A small audio-text matching model, trained from scratch.
Model: 8.47M parameters, log mel input, encoder norm layernorm, encoder activation swiglu, encoder layers 8, fusion encoder width 128, fusion encoder layers 7, fusion encoder norm layernorm, fusion encoder activation swiglu.
Training: adamw at rate 0.0012, 8600 steps.
Data: 26041 training examples, 21.1 epochs.
Rows from block 4 of the audio encoder of a small audio-text matching model, named by matrix and row number. Rows with one number belong to one neuron. Each number is 128 + 32 x the weight over its row's rms, rounded and kept within 0 to 255. All counts start at 0. Numbers have three digits each. After the name is the row's rms in percent of the matrix's.
After each neuron's rows are labels from the 100 clips, of 14976, where the neuron reaches its largest size: "strongest on" is what is common among them; "lies over" is the class under the peak. Only what is clearly more common there than usual is listed. The data: short pieces for a synthesised band: melody, chords, bass and drums. In brackets: how many of the 100.
# gate: MLP gate (encoder.blocks.4.mlp.gate.weight, 672x256), inputs 156-207
# fc1: MLP up (encoder.blocks.4.mlp.fc1.weight, 672x256), inputs 156-207
# fc2: MLP down (encoder.blocks.4.mlp.fc2.weight, 256x672, transposed), outputs 156-207

gate.345 109:125138142149150078127156117104111163159096090139161097128152068106120127141172186122127165129190097132112110136136126137110123132102111083108165106145148148
fc1.345 087:113094115151124175151154132091087091175076108111109174105150181147135074099092130093176124143095093148132134155170224131107094164116120116172106184119084139
fc2.345 081:130063144162146126174161136140117131178151131125145142144068076155098100134184159123101130159070126108165131090103129105173167170089100122145129142224110172
strongest on: horn-like (41)
lies over: no chord (67)

gate.200 143:119110147103187110173136149157141086136108100096114123131216129058153186139103118165135161163137080162095085120117136054136108124096064138109157098112096158
fc1.200 136:124207144164132134122124157077130138158144158147198141100156095113100135135136092104086123033159136121130110120141048124153137162203148083138113142150114149
fc2.200 137:159138045107153167156113143192144121145093146102061086141139100127129137156055123156131123105186086200132111114097139097102171108120149153069145094125091140
strongest on: marimba-like (27)
lies over: no chord (89)

gate.546 132:137104161137179146218167156095147078162124097110107091140177115086127124177156138112116142134147036205116080098121127046096102153118088118147103065163133124
fc1.546 103:141190081165106142158120108157134134148064158141160112075141148168135151091097159154116140070137141131141131128140166116139111151198129136176152096120122105
fc2.546 100:138115167152175129141141175118074111167158083116166152087152130154165076155134093135110150124136088183108034086147126087144104120163120147110130075176170107
strongest on: ride cymbal (29)
lies over: no chord (82)

gate.579 068:129178096140120091102155128145145178128173129168165154162113078111104151160200165125145137080158099151169119094170126107136102097023077070201130166091082120
fc1.579 084:150161103111132136103096102152102135117131098133073150059094154111181109142129068087160122099076092102156118137090214120168124107134110227119099136131123173
fc2.579 082:130107111130133165112100133141071073124104099107103139182164119117127158198116109112125164084164077121119184100168123177149118144158080053150114127127144097
strongest on: ride cymbal (30)
lies over: no chord (57)

gate.570 131:125117205119173120227136171144119079169096109106098082125154129094163110133148149106116137161151023207120073115108127068117156140135108122172103106170149139
fc1.570 124:155131137183143179143160098112165105154146162133145139143163087089136100122162100088097109170104130102145133052143089091086110144121099027140101076133119119
fc2.570 138:139084083109128084107074111134090118097089137124065136111116163174153105115064088154128115127127152097101186183182092189123121097094160161084157170101134088
strongest on: text has "noise" (40)
lies over: no chord (67)

gate.71 143:126132168133148152232147123127145071150120147102139098126160133074129123185162129099110139152130034221125056105114129038083117156123099124156117096166139125
fc1.71 118:113191157156090091110153123078131154119160154130139139095087110120094140192135153145162152046197182140139114135162116135138127183186114181149149130100106153
fc2.71 116:109142123189101154161139166167145061105189129133183127117181130094087118152138150103151132109122112182120100094150113076133086183177091131146149097141103122
strongest on: rimshot (36)
lies over: no chord (52)

gate.158 061:098095201112080095181114101180135112177142173119123123133126146159089101140128115045122134195113139071172161165085113085090123151135150106103151088166127141
fc1.158 083:103103147126085099182091090162120163109154170173173105107099127126092179148124186117160147142131097091173125184121118112148112103132138140100082110171118158
fc2.158 078:106106151102149138137150156124120084157038151132124174113099138164157137162132133094153158120101126163140152178172173092133103153051153199132146137172148149
strongest on: white noise (43); marimba-like (28)
lies over: no chord (79)

gate.267 122:127143166099165129204122161155160079155110099123140111108221142038136124189081131134141158147193084197117093103107147089137108113143086109161148098136138146
fc1.267 094:087094132070130113119164159180084112143089112175084152106087152130103106104105083133166163137176090099109111166086128129093123105056103147117093075103126136
fc2.267 092:153104112154125110104137105091160125102136128101171160108102112133094142136198082123158162088138217084148197172132080150138107142072098079197124106130122139
strongest on: marimba-like (28); sine tone (26)
lies over: no chord (85)

gate.331 152:116065166085178114167140135141156136151103102097078111147184162072119180164135130151165142167182066182090090095082134096148120118072079098134158088151118147
fc1.331 134:131033081082143147128109123159135151128138104072081086167125172157088171164184122168122140154110118151094158149118154111164153062050093118062148113110150098
fc2.331 165:084124183162090078068166141085124200125101094195098179107158150110106129075138127115138140176139169034120173191138098150123116145156114145172131117095136127
strongest on: sine tone (25)
lies over: no chord (97)

gate.503 143:110106137085179117202147140160148106140106130110135084120193091080116111178145158107149123166159048214146088067116174071109110125087084158144127113162102143
fc1.503 100:123083178138129126136103121114137112127060126175099141149135095086108085184117117126126120116180158096127141161096190106171101121178162142142161157133121090
fc2.503 099:108159140135147091105118125139146120133096113140112133134140100110195150127161067123154110123007095186159106133132109126122138135128136178131150073132144125
strongest on: pink noise (33); sine tone (27)
lies over: no chord (97)

gate.237 176:126118155081188121221128152146142075166101120097096072132209144061099101168116148129142159152165017198107076107100131070125133113099088158157107100157123147
fc1.237 118:100164135083101119140117153178146080114081140089061087119126125161171081136184164117125096137109115122152141135127137184119174119106175139122149161107161131
fc2.237 124:129157148189153137130152149141151082133117124126191131118156080066099158133194228139125134113189172122124127087110128085082103135097058093146140108105127136
strongest on: white noise (43); pink noise (32)
lies over: no chord (79)

gate.598 141:127103160109198124223122124129149114158113110081117058129213131076119139148125167121119124116165027197133082121102153061146122103088079128151138097127119146
fc1.598 096:154104160172113113185123159201146095105159158140083135161117090137016123141178189113136108153126116120124126150138162099115112073136143082083161119119161136
fc2.598 096:083180201108076145105177151092199155146082142126094136133148146105109133102126132140123153135133124058143196123062096115152143110110116087164125145100118171
strongest on: sine tone (32); marimba-like (28)
lies over: no chord (93)

gate.58 140:130136124117162117230130162154142104153109124099134065141175141079131141162154182132154121118189050223138087104105129062120133122086092118137127100141144131
fc1.58 095:147172105062116127101121126159150108164104126066124106157156149168188089096054133109128156120155153079152088068178164111141130099108069111191113132157093077
fc2.58 090:125104064185173166101127101120158106146153117091163098066167106098106095135214146144135093105115128142151113092127113108154047099045082139169154123095115084
strongest on: white noise (41); pink noise (37)
lies over: no chord (94)

gate.543 073:124123160087173102144173171150098107158111127110080130104147170133122094177154161134162111157127096094146172103098147090115112160126140177186146132155092115
fc1.543 086:103192156150144147103096113132153121095109168165138096144100111129118138097113148144120117122161153173120163115161127109164096163162146189131139144163165093
fc2.543 076:119183163145119142154106119090157123155121123113098141126141090114157104085114089170120140074104096155130119067113098087106100131095136091131106145176104084
strongest on: muffled (low-pass) (30)
lies over: no chord (76)

gate.369 123:089120156098198126159117127140175105153119121102099076134247142036154144116145146159142123197117085174085117133060131051139103083128089162188151110146104169
fc1.369 102:108097131163089164136153106172112146100152137111106086115152159105088152170135219188112098128171136142101135149106173130088123124055108126153178097140120105
fc2.369 093:148153126099105111115118154113158131135124124131164160174105138132153111125174116125148138192095198039119160110086134150124144079079128112132107189139146116
strongest on: horn-like (40)
lies over: no chord (60)

gate.211 122:113114161092160122168129152130168079171103114082127120127191109086142139184116135154121163152156055194119059117119119087100099122082066073144125076152093146
fc1.211 104:123110102150095109186087105156108162144183152118120155107102164123147133115145135117086160166166132159164085161142141153131073157051088119150084127136116128
fc2.211 107:110184160133141066105162146120173120159074124159059136124120169094062144094142187085107151139126147120154105166111150082157136172186174124110105138122129156
strongest on: sine tone (31)
lies over: no chord (92)

gate.182 131:091137119111183125193130149158173112162100135074110059163211100064128125181136162122160132129150008242094083094114169076117140092127109125125129102153131182
fc1.182 110:139073131064095136121101168114137090138088131123068142147126135168060116171167132110126129145193101146127093173099192124131091112127149148136137153105111112
fc2.182 098:076095142175184109128133150140141144096111102137148113127140181085117156078159140147133098160127132064104089123131103096109112152101086152140117092168149134
strongest on: horn-like (40); sine tone (28)
lies over: no chord (86)

gate.431 083:120178174128156075117144146115112145150210127134172112144125139100117132175192142127167144154147137148133149147114101148102120193147084035116116086120091100
fc1.431 090:135087175111136130105096159105112144104147102113082152093181101163185140110071126106139077210109125136122099106141145126095170132192139195114176139144163165
fc2.431 091:116121119145164119098172139090138090110119090136067132193162137107137092181086064149143125146149077118100125159152155175154117055159101120150153129106121140
strongest on: kick (97); quiet level (58)
lies over: no chord (59)

gate.287 136:096159174102141135212149156166121094150121121065143052113197134068096138182138154109125129128179040218109070093121144100129119143126095116161110079164149121
fc1.287 112:132101086096155086132138089113154149120086111133097133098113182154146075137125214151084105091203124124156099154088185145156159114164113156133123146140126130
fc2.287 107:120159146121132114144130072127178133163124134141151144157166151137170119128134136146145085147138113139147111141139149119158119094064049062134151095141106197
strongest on: pink noise (26)
lies over: no chord (80)

gate.513 069:068080196100101138087118133115118181135159119135182112085111082154095101152191173143190145103139159106133159076126173094149092149090100140126153126155111098
fc1.513 084:104119100155093138078166148053083132127125124142117195096140111174162107085142176161129149119114136097090134097112081148172093143182116160148107154129089121
fc2.513 078:141149116118144157124168115109102118105104146143108118170164111132095152136109165132089118122135082118106096074176170139127121101198126097064159140136115079
strongest on: sine tone (30); marimba-like (27)
lies over: no chord (99)

gate.569 157:131167148119157119190138149156126080138139131104147068111196094076120127162158162137143141113185073187113079092127160077095113147118073120119118097157114160
fc1.569 094:142131204101089139142114124094140124141209158122145156132113133149117166110098111154092162144169137185167131118107100094109161175159128139154099077124127108
fc2.569 095:138113142076135137120122092160077085102127164119190124135122122153114102149173106157135089139178175073116172126102123162099174131110121066168145193122169101
strongest on: pink noise (26); sine tone (25)
lies over: no chord (95)

gate.655 137:099106179082179129183136155129174094145124102088115081115208136067133140148175143138148127191196057212139094097102196096114120131116086150154146106143108161
fc1.655 109:133053112137138170068144153180137158117120136113147116146120090115072166164190218132116107103141155133094119125146162090078108130123146111113162134130157133
fc2.655 103:107118138130159113150144149145127161128081114189121151114151153093178162096043091149133162159058152074119144096107080149143134117158124110145150128110100167
strongest on: sine tone (28); marimba-like (28)
lies over: no chord (93)

gate.169 121:130152113142213165203167131131167087164116101080103102118187110075150140124135155102149148136136070219140070079081171048108143152109111161117117051163118172
fc1.169 089:112061160169129161126094122150111103094151183131127088126141098132161175156095114156158105185162086142131118148164148160077128112118151074107098145093114150
fc2.169 083:182099162146139151147127150174166100145082141129094148185171096069033119167164121143132132145192159092150148165100114164130174182184132089098090194091165185
strongest on: white noise (27)
lies over: no chord (62)

gate.591 148:090136135104185104208124142146137071169128090072127078109179122068143137199143157131124143105157023214132065110098148052097102114113106112135116090153114137
fc1.591 100:153067110152098087131105104133177169098175110181119203070130132181118162051138188121141116121166187132145138108134095065122135137128158104146107082109161146
fc2.591 088:153109069099101140142093123081150152144168122147107117153167170132149136149105046106174103118106079135121094142161078160120162148118140151091091138161156089
strongest on: white noise (31); marimba-like (27)
lies over: no chord (69)

gate.122 165:089139164102183098169138124158163104170147103108119069151175106076164116142156187131119140108179059203124081121124164065103102113103095114137126081130128141
fc1.122 109:130107155173144125154155157110132110148140097184145142098144126111098084129064117098092137120200140157145149119108146133163107147135159143142137185138109102
fc2.122 094:119180129132116117145168105099116099138160133108151125178158086125186119016114097108102097156090124150119099156131099098120155088072155130143086063087153087
strongest on: pink noise (57); white noise (35); thin (high-pass) (29)
lies over: no chord (100)

gate.340 074:127147104069166096137159135142121174119191094098137158115149157137106137107115108144154158107188177116153174133172118140157085143091116133171155142112111101
fc1.340 092:099186111149161166116176126067176183138210138153196134135132069125153141148155159098145154086160168133094189159134046100173108161149158111159105145122120099
fc2.340 091:125172141134168152170180155202143113128131099068127094085096154107110137140132124162088130132133149128108207090115138187127103152141117128095166125089183095
strongest on: horn-like (50); sine tone (28)
lies over: no chord (94)

gate.230 070:153114186113086102083126074117092158119116126154162156143106158145134158118131125103127146099087126142117183100105088115136149137098169127123143134110121083
fc1.230 081:132157099181178093138146134163094111124170083085146140151102120092145148124127130123148095146182162077147152124150114103088148143128120102128115145182117154
fc2.230 075:143151132099107111117130150129158149085157102142088169129110160150131161107164102151119104145067133116122119103193143134143100182157112214088111084137126123
strongest on: rimshot (36); ride cymbal (28)
lies over: no chord (75)

gate.526 122:112137122102178139212150157144163082177115096102121080131172112086129133185123142134138154151155012233119098088118169086126120109135109126145127108188150141
fc1.526 097:134098151110132165121166145086176160127149090114155156164097110114157161113147045124111112120143152112137125085090089088117081128171145059139122113081127144
fc2.526 087:128177204117154102127147146143125108119116104102065094154076095179129123089109107151098132197136122132145115107151121168155161104147160190159114146138097134
strongest on: white noise (42); pink noise (36)
lies over: no chord (81)

gate.81 155:101154148088165142185129129161158078149124096083154078131194116089103135184137181120148146093188049191140053079121163069110109138114088089153132103159124130
fc1.81 092:131067092124124122134133143141141116132170134151155127099126089182030110142201149168128092168108101140151112182161082090119145120062153098107154142183163107
fc2.81 089:104177069171099112092096127139138100086137114139124124093205144131118122110110095117115143092184148107099153111066087170122059128162073090094141091115082128
strongest on: pink noise (54)
lies over: no chord (97)

gate.270 097:144145095094146103203132159165164077131105147061116033163186159111163121195127126095160133154126043211103077102129175052125132113096095156096102107106148174
fc1.270 104:060166176141151112168140106092148139142097144162145106164122091088107101119157140111189112107170141122134178125115058161176141106162130074156122141104113106
fc2.270 093:116028121119091109117136138119105146147136126118096144123121150184158092107000113153144155060087185107111200119186164137125106117071125177136145156115143087
strongest on: white noise (30); pink noise (27)
lies over: no chord (69)

gate.641 118:102189135125180139166113154150130067177129098079134100137189137073103150201148168128157139106155063200101080100095096099122152148110099088118140113162126157
fc1.641 096:138126125196161163118118089122113184114137076182178121109088113137096145153186065106128087117093124148150151109116085128121127182085130061081133118120151124
fc2.641 083:099087156105065136079185179126145122104163113037134115182126110135122135139099100131131142086144145139128171109111214127116130145169127209137147080143130086
strongest on: marimba-like (27)
lies over: no chord (82)

gate.277 129:087122146075211101182120141127157077148115100067099062122203129052114107160143122118151146153183034177107086107093166086116146109108108100155135078169143175
fc1.277 095:086178153136078100120140160140135102135062134154164120161166086134123093133093126163141115083136127087163157153085117097106151103059168134150137133179175135
fc2.277 086:124108203112122156154094084149082138117157137082111155116116069166113188090074095145147153142164061124132121115183161124091088155133125130115135121144099120
strongest on: marimba-like (26)
lies over: no chord (85)

gate.264 065:126133240124118123142131092154140117151081132085130076133121062133116139191165101158134178138162119167096163152145097116116184148136147106137150104130116156
fc1.264 080:085113108176152131101121095153085108163063108153091092153162118130091158128153167118088120164118155194148152101176119145115147167150172142182155151088175147
fc2.264 075:167147147104149104145147093148151126160086147153177110163178138120114114112044178103115120169120195117114085179130140115085107117089147152178111052114106165
strongest on: horn-like (54)
lies over: no chord (59)

gate.561 135:126151150133182117199143163113162080130141098102099076107190129080140139181134138130128151141180052228114063085082150081135101155157084118109144082124145158
fc1.561 095:116055080107118175151109124170174107124093106114143153126153087155110116170116164149151174144137114206141111141154189178151115137076087109140142156104132105
fc2.561 086:107121135124153137109094128150155176102094130107076134189132137094128121094118220105105134148103145098164117166161102132101146095102155162151128115159138151
strongest on: marimba-like (32)
lies over: no chord (79)